A small masked image model, trained from scratch.
Training: soap at rate 0.0017, 27900 steps.
Rows from block 3, named by matrix and row number. Rows with one number belong to one attention dimension. Each number is 500 + 25 x the weight over its row's rms, rounded and kept within 0 to 999. All counts start at 0. Numbers have three digits each. After the name is the row's rms in percent of the matrix's.
# v: attention query, key and value (stacked) (model.blocks.3.attn.qkv.weight, 1152x384, the v third), inputs 154-230
# proj: attention output (model.blocks.3.attn.proj.weight, 384x384, transposed), outputs 154-230
v.135 101:520544518501467491510477484529522525487519522515522533519512517500542516489508499532519507503498510536480483499509529542495515490496476496561453472491518529534512474496483477498490560505498496546516481522484513536538465495534515515
v.136 098:505455507509478504534509534513507497501486485513508493508521516533505530491520556460481506495506526525491498495496492499530522519500534489461533493533489483562529530540479548516501485472484488504495545490502516526532481497512498471
v.137 104:489492554527506521546469517510472499534510518508510468538512505506481532497522463501503477516476522489487475488505476542511456494530511491512507500490501464486526546527463466513530525489483527520485529546496525527510550499513503468
v.138 087:483465521505509516477476525502529496493465512504489457484513502523516474544502458483483508521511511511487492490525489521484473531521513455512529534492516510488515512568492553504479451491447522497484532498497512519459517480504488491
v.139 114:497535522505527480495514491515521503523500439513499470479502475483499522459519524488545511516458523473488511493507474487533511547533534503532473483502521551507537478513509500472499515517528518505503481489489495513477463501503495511
v.140 099:466513495504472532442487467525467477502515473492509518493471489469513486464535475475506482486475490503485537509527515524496520539514555497566511503463533509517485529489462514517490498521522487500499519485513483468522468502549569526
v.141 095:505466491501477476529516481484553507485479526500508488504522477468510534464515520492544531511519472492493492501491446442539505496515471496493468522513498532481514475543541515480489427496463528518512507539508503485472469497516480523
v.142 098:495480471470505499506478476506513483454500486464517457530490515518514520521483507476504477520479461500498514491501481557509435522465524507466525490497515497511516549560481501508515467454494495523505512476517520488502543530462501488
v.143 087:511468509515507508532443469477511526483562513463492489490563510516467551529512508490486532504499530485486499459479472543491481455466499526472472518488535514478529460545489518495508487501513561523511485545511479467563488510535465532
v.144 092:503478518498503517485508459477537515479481467452464499510476477509487508497513512468488498494491496522482490535538477457517509485457507487450496469492473505495463442485469495474483555511494531520511504499503466536545464491527516526
v.145 088:484451543546508470540488452465488523514503478472527521540484515507489466523488514490493536519475532503535519512453498459501493535480461454525495466487522498471497550496551508487492494475538499536525457495484513521483490493497508493
v.146 090:496475486527472513533476455474465501527499475494533491533502473561462496487518516468503523462480512455497509502489487477566475487511501500487527500498535472482476483488497524458544498470462476545525484510550498462515480503483472505
v.147 085:459480450543526501466524493484514525491540522503494517500532502487449520509488506536490538496529473518476500516519482504471495486491522536475517518540462475497456524524465496503509500460484496528471516502550484519514500527508492515
v.148 096:504478496468490426524494471519534505489544513475529502499511501513530478502484507485515543502518524520512508513540483485473474462493452518537481543512485474469496509526529471482466455451504522493528528493484523496457473519502506552
v.149 093:495475514474515515495449509499493491470490485461501494487511583492460524537492522491468494465506509509515506529502481464488469511500553479468523479538521488494492509523470511513493476456483515511524482531488475526510507484527464478
v.150 098:547472500492487475465486490494515479489459527535502528511514514500526490432478529527503492536509517503446491544516476493501472501520512491506481513467506540510489478487507508480538586511490525519496512552484509511511487478557481519
v.151 088:494537517479487507525500511491491535481497473528533491535481464528468475505497479488483572483495534517510476466516521514534460485483487521520516526472520483495501514474504517555492532496412532478464518507543537500481504489511510485
v.152 095:521506474480526501523514513547521478504506486443495529539559512502523493490541490522503466526475529499533500509494504513491476498488506527501519515488529469504503527466497521544518520544468529504490501505517506497503494464498541525
v.153 093:504507498525486441491535521559524458468482524528494505495497489473545506481544480501523528551517518509489504487522482526445478471503475486510499464478528483525547519480546472495450519463486515497489491530494493504524557547503519509
v.154 094:452496492517538502538503506495518489492521498489519506491523539470541555461527522524519440479479490538464490506477501523503505509483492527506495532497494478479512510482505527493466463502498502533471511524508490531467488512509486468
v.155 092:508505490503461518518507503474486504520517486466519485419483487560507509494523475495469503448518506485502465451476545525476491507505486479492473471542482528484525458530499567487501509500505477481497465474532518504492515515498486467
v.156 094:538496457524456511502459575513496461533510502491497544535504528475502448497514509493526485525487477495504495524491474533479504493498483495539521502522502526507497511508492511505473487534467541512566515485502458541480486509513504506
v.157 085:522494508529501465502488537534536486514492475568478490505504503486544514461492478511515458443539491491471460446487490498520497490464519490453484492487495489507485464487446550517466480486484517517487506467533522528465509482517512528
v.158 092:466483508481533522533526477510472506507488506483526524532536517509567516570489460515484475528492487472505496519505519507519539487500474482500510483495494499491508502487487530484460491509526453492472481513499522509488488520509569481
v.159 099:492541505464495548525529517498506482493544489478482517508470469497502522543501528551476501506530541466489522498486492509506511468445475536495443493478509486485476511498499506499489491555459509481474436525551450480495491532505473508
v.160 147:502508493536494498519486488505482511481519484525511453491551518498517495535495481508453486538448482529524467515500456508503525475496528507470517502489494515524518489510506515549484528541499451557527519480531530495493512512518454508
v.161 149:479493490448550483507471520451487516539482515478556502537507529502473506497491512467476501470513487475492532493541515528532487517482467514440528522557485448496475517470528530483494505508522499490502520529517514474492484528490485472
v.162 137:509533522537457523455502466529538509499468531490496481498573481472483494502525450493500533468470476519508458515486478487482497494487492519521521515466478455527506508478517477525500457535509515477486518497505509521522505504473528512
v.163 140:529508461490568478518501476475502516471520491500539514478510551473502506498496516484486520500508488472499503468516489491506503548529482508496539476555477434455446507537502539482538489501494511481487471478508492498433505474527497522
v.164 145:506516514505456517491533494528526511536478494565464487492501506471506486486492479518518467509506495519480537516481449449487515468559495492464457511483503497515514519505542497497457509519512492520559503503473497506530494533497526549
v.165 152:459485457507477520481464542489500543518482499496502530456535513528460461494507476511477509467551493508493509491512519520528484554508488513483494475559516536465502521502486489475479507478469527506501530480527557505467520496497485485
v.166 136:527498501507461489521492491542508523475506537511505514521521455491491485458517523514486539494517520502525494519512563505546471497513444500493509477493469493530506508457518482506468497517471495476459498502531497488454462507479517483
v.167 127:505473493486525435535529465508509533545518525485466524489492538478463499485533479447531538494498529465459502448510529504514496486491501485500521523498527504528492522547499538515493513503494541475470477497499446443478472484501509530
v.168 137:459484487469489473514499507463523550502507495453506503483502488532495500516479497465510492543451435508538493531468512472521496525529505524517500482495515489466522476497437538498469517488481512451504497507543533482471499499541506548
v.169 151:507536488474539479495532514499487488496531498529508501499494514475548498504477499507514515522489511486458534521566468491503470501502526514508519465556491474549456490479503444522493495506498503457517512528469512482512512477465474478
v.170 136:483462455515492497532506509483454514500476491495467531515514503522471503514491536488475498493511534490525481555497538511500540528521480498500509474519537553507475495470455475475498538449513489490526516522452506508473486514514503506
v.171 138:450483487457522496489491552491544472540475522499497477461515501507529492470524500490505498494513456576486482529536490499500483493479503536531513482506478494474500512478513474462498528477510524528503565523507549520503474506499488505
v.172 153:470508528480497487527528511515480507510482462530543482491506500490493532545502452484479476490530467475508530473491495459500557481501481511512465510476507587523509499527444510509551511498487451520505552495514508445501523482511509524
v.173 142:466503514463488505518469500488474489501541531477494485501532506504483472526459517455513493501499519514528551540516505493517464536458468526492498537482480529469494463499537507531501500484446544515500482570508543511509482506515509491
v.174 129:512451525482508479532515529485524514459529491524505528561507549517476573484497526464441499455465511476521468503485480492502520484487477494536496459461513523488497481468512515526519469517441457502455461503495496545531513470502485530
proj.135 103:485460489489537504505505468447524515500497509525473470528492522480494476495504498494495458501501522501491524516495485490470484499463503492506535557494509488438515497494474538497521458497491552483491526479495451474472508477488464508
proj.136 096:488534419492500462505515475446499493452499498504514524493479497469539510519469501508520523520499501487490521450510490459462462484505462465541466535487466491478472479500524510513515556506505510533502486519529463462500508486478501536
proj.137 107:510504475478500505454551480485494464500504505456479497516526516476480505528514507508504510494501541514524538549490446487467449503499478529481484482521505512496511474507481526513484494496472481542515459470519523454476520478511491537
proj.138 091:544483471536465509506517479500481495503524531488476510468509517551493512480487514511505546438480525492538502479529504531486507451491476526494477485492470548481478533476494519497527553510521484490538448473509504509541530577470531517
proj.139 111:496474500477456518501469481477511517460517542515492517536514505508495466470483499510494468518535498513457511496469520505447507491479492491479541493502496453480489486489487474472534508490499502559472541510474521494506506487527486490
proj.140 110:503500519493517491548475530474531506529493542467509487518495501553500517538520487491522513528513503514535484498480463510538503468488520484489515478557488489453518486487554498487531525481482484492525508492534503517510505452468513475
proj.141 103:460501499513491546461476483507467514482496514519529484511477537535508476513528466491509451515514477474479504429498558513472486494488533563465511475496475490528495520449496531527520535504525504462519519457539520481533488511487535513
proj.142 103:483474462541495497512561521534481498512504488521502493481520516487487478505466509459482539499534546523502480466519534404505501469514473526515489486526519517506493507469494457436495514512470475491498495504524491500471473486538449493
proj.143 096:507483460452506501452549511512503534499450525517514538497458499481478478492514519492529493504512500493499501493515510483517519520502516481512498496503476500491512536441486507520466535503497464490517503447496497541473526505480503497
proj.144 101:510536460495480474512517522503444477534532506527513497493515501476521485518498506540492501484522490496494498464470521517469502483535507498545537508515498490495517528520553478509514474497490460475516497487500530468458516526466522452
proj.145 093:526536487439483541453544537506498500474493530514477473473522470490550513496505490508515504482542454490508495470543487539491485464540509509510498520525507481511492452507489492492519464513491494449516528506534475463518514505526500509
proj.146 103:509523503482545479471536549513534511474520509506484491508513532450544515489498506526491495527520479534491478484519502497461536523496488497523494536506484548484513482529508480534475484537502510464478479475497474547482519495545517530
proj.147 097:515502534477480489505474526493510491496475488475486485478458471504572495468512530448508456512468491493504517519485514506554496454472480458529486508463562537467558466512541496522525515542491455489539490496485496475514493482536514474
proj.148 101:503526518510501580500527514487489490493494511520455494486507500502510508501521474535498453481475479497530462502487532508541510518512528477473545460491538512528496482496497537491528525546491445491462483511523479542525515523484528440
proj.149 100:502512498525477467485529485457518502529519505543495517497475474537536467459521517509521483493508505489490506500502527515541494495477477518491468519473513524488501464506528513486507522533513473500467507484485529469544518507466559514
proj.150 097:485481511533483511562489503505496518489514488509522498511501503509459523531535483463506515496509488492532506469522518500494502468472484539470508532527483489515519499514462532524503486503496497454495494465491508469510502501448483489
proj.151 098:519498484538499497486511472505515450536474504477479487497520538489487504474517533522492429537511515503441492521495495468477512508508519483497498466526498483498494448549532521476514479519578487513532483457486464501531492505498502518
proj.152 103:484509494507480499520506474441523514506486502552522518504479470519448507517468515483497522498523485475471478497515497485504517462484482481505476490508477482503512447531502483494505498478512465505502505496477472509503537529494440479
proj.153 104:472512512469518520510482429447510567527488470483494515529478491511468500517505498549482430478500486500513498517498517493541504535497537484504509491531484528460443486477486501519492467562480500501485525473502485502483459479477504465
proj.154 100:509490528503482487450500514517524499479491491535482463481486455518476479541488466464457503516487518494507486475488495461520505496499536509494497482517494492485495492527480488487540569477504494457453448483485558479522468494511552495
proj.155 105:503465477505537480457488517531483520464460504529492492565512495474466479478471534488509522547502499528477523545524473480521520531477496521502532529490503478524481535473504448527514485507498557516515519519500475473498483462514484525
proj.156 101:462486552468508468472526429471487537517480513497500478465503437534497561475439515502459506483509519480495508515506515484489482535493520448479513475466544493498462484507526511502537511469524470493451518524481503455524474481521495502
proj.157 098:485557501485505531469524464472498513477500529430522499496463489522461493541489499481504547518479537504555542535515519495461504511530491498550529500506521512491506508508506472509503524502515497480476509519488484466520493487489499451
proj.158 097:527511516520505478500449506512541546447518453482473474458478467475457518463484520477534474481492519502521523503470488502491482484472548513511471494481472465475515517489495478537521494490450522498532506483474453493489514473479476536
proj.159 107:514469471533493491476485514503475505519470493505504434456531500511501495533498486461534513469471505544509467494458485490472490487545505473499564502544499487476488473505511478527497509450548482499514533480458513537501490482505531499
proj.160 113:496509478500507490480547491479489535523495562490505541483456458527492524437531496522536502487496528463482572521465516494543514516513461514481500504485478484495488461542526501475496530470507516457462456499507470530507501449510552492
proj.161 110:515494483527516525518496502517465471491512521498517537498484517509513517514486465508475523488477497496475447471508487467458488508537526490524504465468533492484500483539464547520489503475486464499477426475476497536483545479480540503
proj.162 113:492458524510495460501497495481473446454571486486508534500473502453551490485466531508492449508509512501466517504535547500506535487497502507520500507530503565550490490543499514515515502462516461520444497517455494460528526455537471500
proj.163 110:517507555522506507485499510485474502497485502501487497511511505525478517472519530497515526491470476506516515559518460502485478467493468477502494491465534545526500464470512484559479528492527535518510527502548498476533473561462505482
proj.164 111:522495517467511459413449536509526491465515501462486491466533499445509511507501499497491525485498479517497481500549547541547467517468495479532545488521534489502482500501486433463506497509516479511461506499518514509480524486497487515
proj.165 112:519535471469539514519490497509481461458550487488526499497469492484508516524523500505524495512496509523480478497462488488502491462481476481544517536480490487481495527493505482453482502504495482532492463496548461477467489504526471472
proj.166 111:502481502496518471496506532464488485534485512482453496491511541539533523487499510519533503499494523486482473519488468521495505486500558465499498501545493503485474477515515490464473521508506524469499499516459464510540496487491479503
proj.167 111:513485506513498494485493506507507465438503475462526490545518491515494470562502498532470480546502510504539491501532448501507499492496483498499473491582483502499486498492469460498525481448535491531527525485507523502526504506469482494
proj.168 116:487500513531529524483526460490507520526482507524487513479481467500505525486528491522504478486559548472466525472581514519461476490492481486454474534549491521489524525530558463496522512498507512564472484488499505482472515492520466485
proj.169 117:518513550481477471453514505466517509535445458472492513500514507480472482494504508476514535490505461463508515478475524491497547502505485498492476504441518528449513516524502538449539481473498510495499552512489493493488487504502481511
proj.170 111:481523524476552477455493529518540488499481517480513486547502516487493462507546471509540495473535466517493487486496466475487455475470526482511522490525503464483515458467555503494520475487523452507460470491535505458522501497462483472
proj.171 108:505505468548538470514481452506497525451520467468528528538493499501499475501476498492476465522505563457507551515467535478493465484512497524494515518491501535512474520512497523509498441492506466512506468446460454477490529493552551475
proj.172 113:507501486466491545494499483488490503501517497507507512507479513497491475512498515551529459505459484453474476502517488511487470511490571533472482491504503506456505483482526514533476510549476544439474456479537494543492489529510479454
proj.173 112:483477492523475504494479462478509501527492467484556530476495501504510527517512517516517523398513476489542486409496526517513478468502553487507498466513502463504507498550496510489488491500547467490518480508511459516478521455477445476
proj.174 111:522482510462522525480475489502478477501501499499511493504504505493500461491504435497527490538526439528488524536537529476490528519508542552478492475529484504501506504530489505446467499490487535484510492542527501470520506497513532451